config.yaml
encoder_arch: "mlp_mixer"
model: "contrastive image-text model"
dataset: "seven-segment displays showing three digits"
train_examples: 97500
image_size: 32
crop_scale_min: 1
horizontal_flip: false
tokenizer: "char"
vocab_size: 15
loss: "softmax"
embed_dim: 384
encoder_norm: "rmsnorm"
encoder_norm_position: "pre"
encoder_activation: "relu"
encoder_parallel_block: false
encoder_inner_norm: false
encoder_moe: "top_k"
encoder_num_experts: 4
encoder_moe_every: 1
encoder_expert_mlp_ratio: 1
encoder_experts_per_token: 2
encoder_shared_expert: false
encoder_patch_size: [4, 4]
encoder_conv_stem: false
encoder_layers: 8
encoder_width: 256
text_encoder_causal: true
text_encoder_width: 128
text_encoder_layers: 6
text_encoder_norm: "rmsnorm"
text_encoder_norm_position: "pre"
text_encoder_activation: "geglu"
text_encoder_mlp_ratio: 3
text_encoder_head_dim: 64
text_encoder_fused_qkv: true
text_encoder_bias: "none"
text_encoder_qk_norm: false
text_encoder_parallel_block: false
text_encoder_inner_norm: true
text_encoder_positions: "learned"
residual_init: "zero_last"
optimizer: "muon"
muon_scale: "original"
lr: 0.021
momentum: 0.95
nesterov: false
orthogonalizer: "newton_schulz_5"
adamw_lr_other_params: 0.0015
steps: 7900
batch_size: 256
epochs: 20.7
lr_schedule: "cosine"
final_lr_fraction: 0.01
warmup_steps: 230
weight_decay: 0.02
adamw_weight_decay_other_params: 0
Rows from block 3 of the text encoder of a small contrastive image-text model, named by matrix and row number. Rows with one number belong to one neuron. Each number is 128 + 24 x the weight over its row's rms, rounded and kept within 0 to 255. All counts start at 0.
After each neuron's rows are labels from the 100 texts, of 14848, where the neuron reaches its largest size: "fires on" is the input token at the peak. Only what is clearly more common there than usual is listed. The data: seven-segment displays showing three digits. In brackets: how many of the 100.
# gate: MLP gate (text_encoder.blocks.3.mlp.gate.weight, 384x128), inputs 64-127
# fc1: MLP up (text_encoder.blocks.3.mlp.fc1.weight, 384x128), inputs 64-127
# fc2: MLP down (text_encoder.blocks.3.mlp.fc2.weight, 128x384, transposed), outputs 64-127

gate.335 [ 97 160 144 171 130 118 132 133 149 114 143  78 107 175 139 116 178 132 138  94  88  90 120 124 131 101 152 126 147 156 116 110 134 118 144 130 138 114 123 131  86  83 164  64 126 104 151 100 123 122 117 105 119 137  96 130 125  84 140 130 126 133 141  72]
fc1.335 [155 115 124 109 141 140  96  89  92 138 149 155 153 156  86  87 100 136 124 147 177 152 112 106  95 161 136  89 125 147 128 147 156 112 154 123 125 113  82  97 147 144 120 153 139 157 103 173 109 128 127 153 149 119 159 119 148 155  87 167 132 123 121 147]
fc2.335 [189 127  95 159 114 140 188 129  90  97 129 106 113 127 119 190 123 142  96 144 143 118 130  98 161 119 130 107 127 128 120 154 119 120 121 131 151 177 114 180 127 141 101 148 111  92 122  66  94 153 132 141  78 149 115 131 135  86 129 138  88 122 117  94]
fires on: "<end>" (100)

gate.362 [172 108 152 128 168  99 124 127 143 126  88 108 163 111  85  93 156 172 153 122 109 141 142 125 139 130 145 168 123 149 148 124 121 128 139 101 110 116 131 156  95 138 106 111  81 111 136 136  98 156 136 146 100 160 155 151 157 146  62 151 154 144  89 115]
fc1.362 [114 104 110 110 121 128 149 146 103 113 167 138  91 149 147  96 115  68  87 143 149  96 107 131 132 126 122 101 100 144 153 141 137 141 130 127 127 156 135  99 183  91 163 113 173 183 121 112 158 118 108 115 128 122 120  92  97 119 167  93 108 109 164 172]
fc2.362 [130 145 140 152 126 103 113 144 155 127  80  88  74 135 126 109 156 148 151 132 147 100  80 147 123 116 143 167 115 130 136 175 148 118 154 165 117 132 168  97 139 130 101 106 120 135 138 154 176 142 156 152 147 112 127 125 118 137 131 145 150 121 129 124]
fires on: "3" (69); "." (31)

gate.155 [107 156  93 144 103 107 110 125  81 174 199 124 102 102  63 136 175 151 149 119 135  94 125 134 131 144 122 123 123 138 146 180 121 126 119 142 116 126 114  95 112 140  98 113 158 130 101 181 119 131 167 141 140 161 103 153 138 110 114 114 139 127 116 108]
fc1.155 [133 135  76 113 171  96  96 130 142 176 115 119  91 104 105 103 145 167 146 113 137 106 154 113 128 137 108 124  98 148 158 160 121  74 107 143 127 134 123 117 102 128 130 109 141 126 125 146 121 117 148 134 122 174 101 131 100 137  87 118 165  94 118 153]
fc2.155 [113 130 133 165 141 178 119 121 124 123  96 139 150 176 164 110 135 166 129 141  99 142 104 111 119 150 148 141 150 131  99 181 111 145 183 139 108 112  94 129 109 124 109 128 124 142 143 116  99  96 140 142 127 136 131  87 150 139 113 112 156 102 101 119]
fires on: "1" (100)

gate.299 [ 92 101 148 133 161 149  95  71 128 146 158  96 135 157 144 152 108 130 109 102 109 136 105 106 122 162 118 135 126  64 127 117 119 103 143 108 181  97 144 155 117 134 149 110 105 116 143 125 109  99  73 153 165 102 142  98 155 115 130  92 124  96 133 123]
fc1.299 [115 154 110 165  74 129 106 150  95  94 136 109 123 131 161 111 151  78 125  98 154 132 108 145 124  80 108 132 100 163 113 144 142 103 114 147 145 104 151 142 149 140 100 115 130 152 118 142 141 109  98  86 129 176 133 152 103 154 115 127 125 145 108 135]
fc2.299 [113  93 130 111 172 122 128  97 139 160 113 145 166 145 147 174 124 148  99 140 108 159 141 122 136 189 108 117 134  85 131 111 122 123 143 118 158 131 123 152  89 130 138 136 142 126  84 152 102  87 106 162 114  82 140 118 141 117 143 104 140 108 117 115]
fires on: "1" (100)

gate.40 [126  99 113  82 113 149 123 159 155 134 120 138 154 140 120 109 134 153 148 113 101 115 121 131 137 131  96 150 125 146 100 141 105 125  92 107 161 150 110 123 110 134 132 104  48  74 138 115 139 164 123 148 135 152 124 145 152 168 107 127 116 132  84 106]
fc1.40 [116  97 134  68 145 127 112 142 168 113 137 119 160 103 138  94 130 154 147 105 104 114  76 150 131 159 144 127 150 157 104 104  94 108 119 119 139 163 128 136 113  95 104 102  78  94 139 134 123 149 154 171 161 162 131 135 149 145 134 131 113 150  86 114]
fc2.40 [127 177  79 109 114 111 133  97 125 145 157 124  99 133 153 101 144 103 119 169 130 136 140 123 126 106 141 111 146 128 135 132 102 141 172 145  69 145 124 141 121 165 127 142 175 122 118 133 147 105 151  77 140 143 102 104 122 155 133 138 132 142 180 118]
fires on: "1" (100)

gate.378 [116 152 116  71 125 135  98 143 164 109 136 125 128 182 115 112 142 117 167  95  97 115 160 119 140 133 128 163 116 103 157 122  84 127  82 140 166 141 157 163  90 118 136 108 135 145 180 105 180 135 106 157 136 106 135 168  89 112  76 158 144 135 103  93]
fc1.378 [169 124 108 132  94 132 146 106 145 157  96 148 141 131 153 122 160 126 108 164 135 123  93  97 139 128 130 155 128 109 131 111 131 132 160 121  92 117 157 102 149 119 116 181 119  98 101 154  79 135 170  99 130 139 153 141 165 186 160 132  80  98  95 151]
fc2.378 [110 108 111 120 139 151 122 140 101 156 169 116 109 127 170 176 149 160 126 133 101 105 155 192 145 152 143 132 121 150 112 137 165 128 123 107 167 132 158 162 118 114 144 163 178  94 109 136  94 139 115 121  96 104 126  72 139 125 142 174  60 159 167 109]
fires on: "1" (100)

gate.194 [ 88  80 159 141 124 126 148 121 128  99 107 118  82 137 150 108  82 111 124  99 125 179 150 115 120  90 110 126 143 121 152 180 133 124 125 158 137 112 123 178 129 100 149 160 132 157 136 107 136 140 109 167 100 133 118  95 117  81 120 124  75 161 130 104]
fc1.194 [160 175 122 162 150 137 132 147 164 143 144  97  95 125 135 142 153 151 129 111 137 144 128 141 109 189 149 117 144 166 126 116 128 128 117 125 125 116 139  90  93 149 100 128 172 143 133 123 129 124  95 115 154 133 135 134 106 126 140 146 166 131 126 121]
fc2.194 [145 135 157  91 152 139  92 136 124 132 169 115 118 110 189 149 152  93 122  76 147 121 105  65 135 142 146 111 161  79 189 131 143 133 156 141 166 155 121 151 118 148 156  98  99 109 156 152 149 131 142 128 108 140  82  89 148 113 103 134 158 118 137 156]
fires on: "<end>" (100)

gate.120 [149  95 148 135 133 121 156 117  26 128 117 102  84 115 136 131  93 139 116 105 122 140 109 104 140  96 123 161 135 113 143 131 121 107  86 130 142 120 165 143 123 150 116 100 135 124 138 157 131 117 120 159  97  95 126 189 109 126 129 152 161 160 122 131]
fc1.120 [123  88 122 138 114 113 138 134 173 116 116 119 133 125 156 132 166 159 174 149 107 105 118 138 122 144 133 127 108 148  99 114 124 141 168 105 159 159 121 129 138 138 160 143  79 158 112 133 130 150 137 125 102  66 151  98 146 139 100 104 101 116 133 144]
fc2.120 [178 158 140 149  80 123 118 129  91 160 125 156 130 168 123 149 141 139 147 130 118 103 137 104 118 119 172 153 103 161 133  91 190 120 140 112 165 155 111 111 149 116  72 141 109 142 149 110 140 129 157 126 149  97 146 128 122 101 127 129 165 178 114  85]
fires on: "6" (100)

gate.293 [149 100 129 119 132 132 162 142 137  96 141 113 102 101 140 123 122  96 109 114 147  88  95 108 133 139 103 158 109 156 139 107 120 116 132 144 113 171 153 113 136 124 104 182 144 163 146 145 132  82 136 136 126 143 129 106 158  93 141 144 134 149 166  93]
fc1.293 [125 117 154 136 106 132 140 112 115 140 116 135  91 148 158 150 196 116 124 105 130 145 177 121  70 108 137 129 116 162 150 124 117 120 146 124 133 155 117 170 134 138 151 122 165 143 105 176 161 130 129 169 136  87 131 125 112 124 148 128 182 137 147 145]
fc2.293 [184 147 155 151 133  78 142 141 121 131 120  70  99 141 131 134 127 166 157 139 135  95 118 120 142 114 121 163 107  99 121 123 148 157 155 127 140 118 100 111 133 155  90 163 126 114 118 107 106 123 133 163 113 113 129 163 174 139 115 163 132 130  91 183]
fires on: "6" (100)

gate.199 [169 110 126 118 116 177  93 102  72 136 124 120 146 131  96 100 135 144 151 117 102 129 127 105 113 116  98 123 113 113 158 146 110 112 150  92 107 140 125 130 118  73 123 111 106 146 141  87 121 144 177  82 140  99 181 148 131 144 151 125 173 134  93 164]
fc1.199 [132 135 137 128 130  86 165 151 145 129  89 116 100 157 140 146 157 112 108 147 114 103 107 140 175 113 135 120 140 141 106  79 184 159  88 137 141 120 131 128 156 191 148 122 128 115 108 178 117 147 119 130 121 179 102 113 105 127 128 134  74 135 145 124]
fc2.199 [100 133 114 141 145 143 128 162 121 147 159 139 155 137 141 147 138 113 187 107 134 124 109 179 165 140 106 145 103 159 118 188 126 113 154 116 171 142  93 105 124 102 129 171 133 131 124 137 101 124 147  86 136  78  90 112 181 117 132 121 142 145 160 123]
fires on: "<end>" (100)

gate.26 [112 141 110 105 121 145  79 168  92 117 132 127 124 171 164 125  88 129 125 121 103 178 129 110 140  90 146 154 146 119 115 142 121 128 131 125 114 139  93 137 172  93 117 133 129  76 150 187  86 123  90  98 178 104 132 109 142  74 170 129 156 188 141 144]
fc1.26 [163 127 128 109 123  96 154 154 146 104 129 144 125 117 122  78 111 106 109 155 108 157 100 151 157 136 131 136 101 124 100  74 166 143 107 179 139  97 146 126 129 174  75 137 154 192 109  90 135 135 142 156 113 116 144 139 112 139 104 126  91 106 131 110]
fc2.26 [148 134 133  98 147 133 153 100  83 129 135 114 117 147 174  98 159 149  90 126 123 124  92  65 130 112 147  97  71 120 123 150 132  84 123 140 147 149  90 133 139 110 127 136 124 135 135 135  81 116 133 127 112  95 131 146 163 122 137 114 134 128 173 121]
fires on: "<end>" (100)

gate.246 [149 123 167 117 129 109 159 159 195 114  91 112  97 111 108 110 140 132 112  75 105  97 121 109 136 138 137 112 120 122  97 109 145 154  91  83 118 170 122  95  96 152 134 123 130 120 108 126 116 114 101 124 158 126 126 128 118 179  94  77 142 130 123 112]
fc1.246 [153 139 117 109 136 141  97 142 144 107 141 149 152 102 148 123 134 132 123 165 135 176 132 174 145 161 116 131 127 135 156 119 148 102 136 127 155 105 108 126  99 156 106 121 150 156 171 169 163 182 108 119 144 123 109 111 125 119 142 132 138 112 118 101]
fc2.246 [138 121 156 137 164  77 148 129 112 125 128  99 123 108 150 135  92 134  88 119 108 148 140 146 155 113 185 136 121 112  89 117 134 112 133 127 152 123 120 110 105 154 148 182 139 104  73 146 101 166 106 157 102 147 122  99 121 109 122 144  91 144 135 119]
fires on: "1" (95)

gate.301 [ 90 133 145  90 105 152 125 179 126 133  75 136 160 123 134 156 148 105 128 127 142  96 147  78 115 136 108  96 155 100  69 140 134 131 125 128 124 138 134  90 150 106 130 137 122 107 151 131 105 116 102 117 129 164  99 134 111 146 120 128 119  98 104 123]
fc1.301 [144 100 145 115  59 144 158 123 136 122  74 130 150 114 139 157 101 107 165 109 103 108 112 123  95 102 164 106 130 109 117 114 129 170 129 104 152 152 113 112 143 117 139 111 138 101 138 132 132 167  88 163 151 110 100 104 148 134 144 115  95 117 106 117]
fc2.301 [130 120 113 125 140 128 125 130  96 134 154  90 138 146  95  68 109 149 114 134 128 121 148 165 152 138 122 161  99 139 195  98 135 108  84 136  86 146 132 118 156 133 121 150 130 138 145 125 139  84 141 126 130  92 161 126 125 127 118 142 131  80 137  92]
fires on: "<end>" (100)

gate.129 [123 173 110 128 125 136 117 147 116 131 144 113  95  96 120 111 172 134 127 130 123 143 130 160 156 124 103  88 102 188 112 123 119 146 107 110 132 141 136 133  96 168  78 104 148  94 121  82  88 137 112 109 153 120 124 108  88 126  91 118 101 137 129  77]
fc1.129 [140 146  83 128  98  91 141 132 147 106 160 111 107 134 134  77 135 104 138  87 137 109 135 137  81  95 153 138 122 139 114 108 105 110 125 124 118 135 152 117 151 114 102  79 162  97 159 156  99 150 134 140 101 130 134 142 129 122 119 130 115 152 150 108]
fc2.129 [107 192 108 128 177 159 115 107 136  90 133 134 162 120 139 161 107 138  95 149 112 149 149 135 129 109 147 129 124 151 112 131 163 102 167  96 148 138  60 142 121 127 139 119 125 134  93 113 101 112 149 116 121 153 168  93 115 124 152 102 156 158 151 134]
fires on: "3" (100)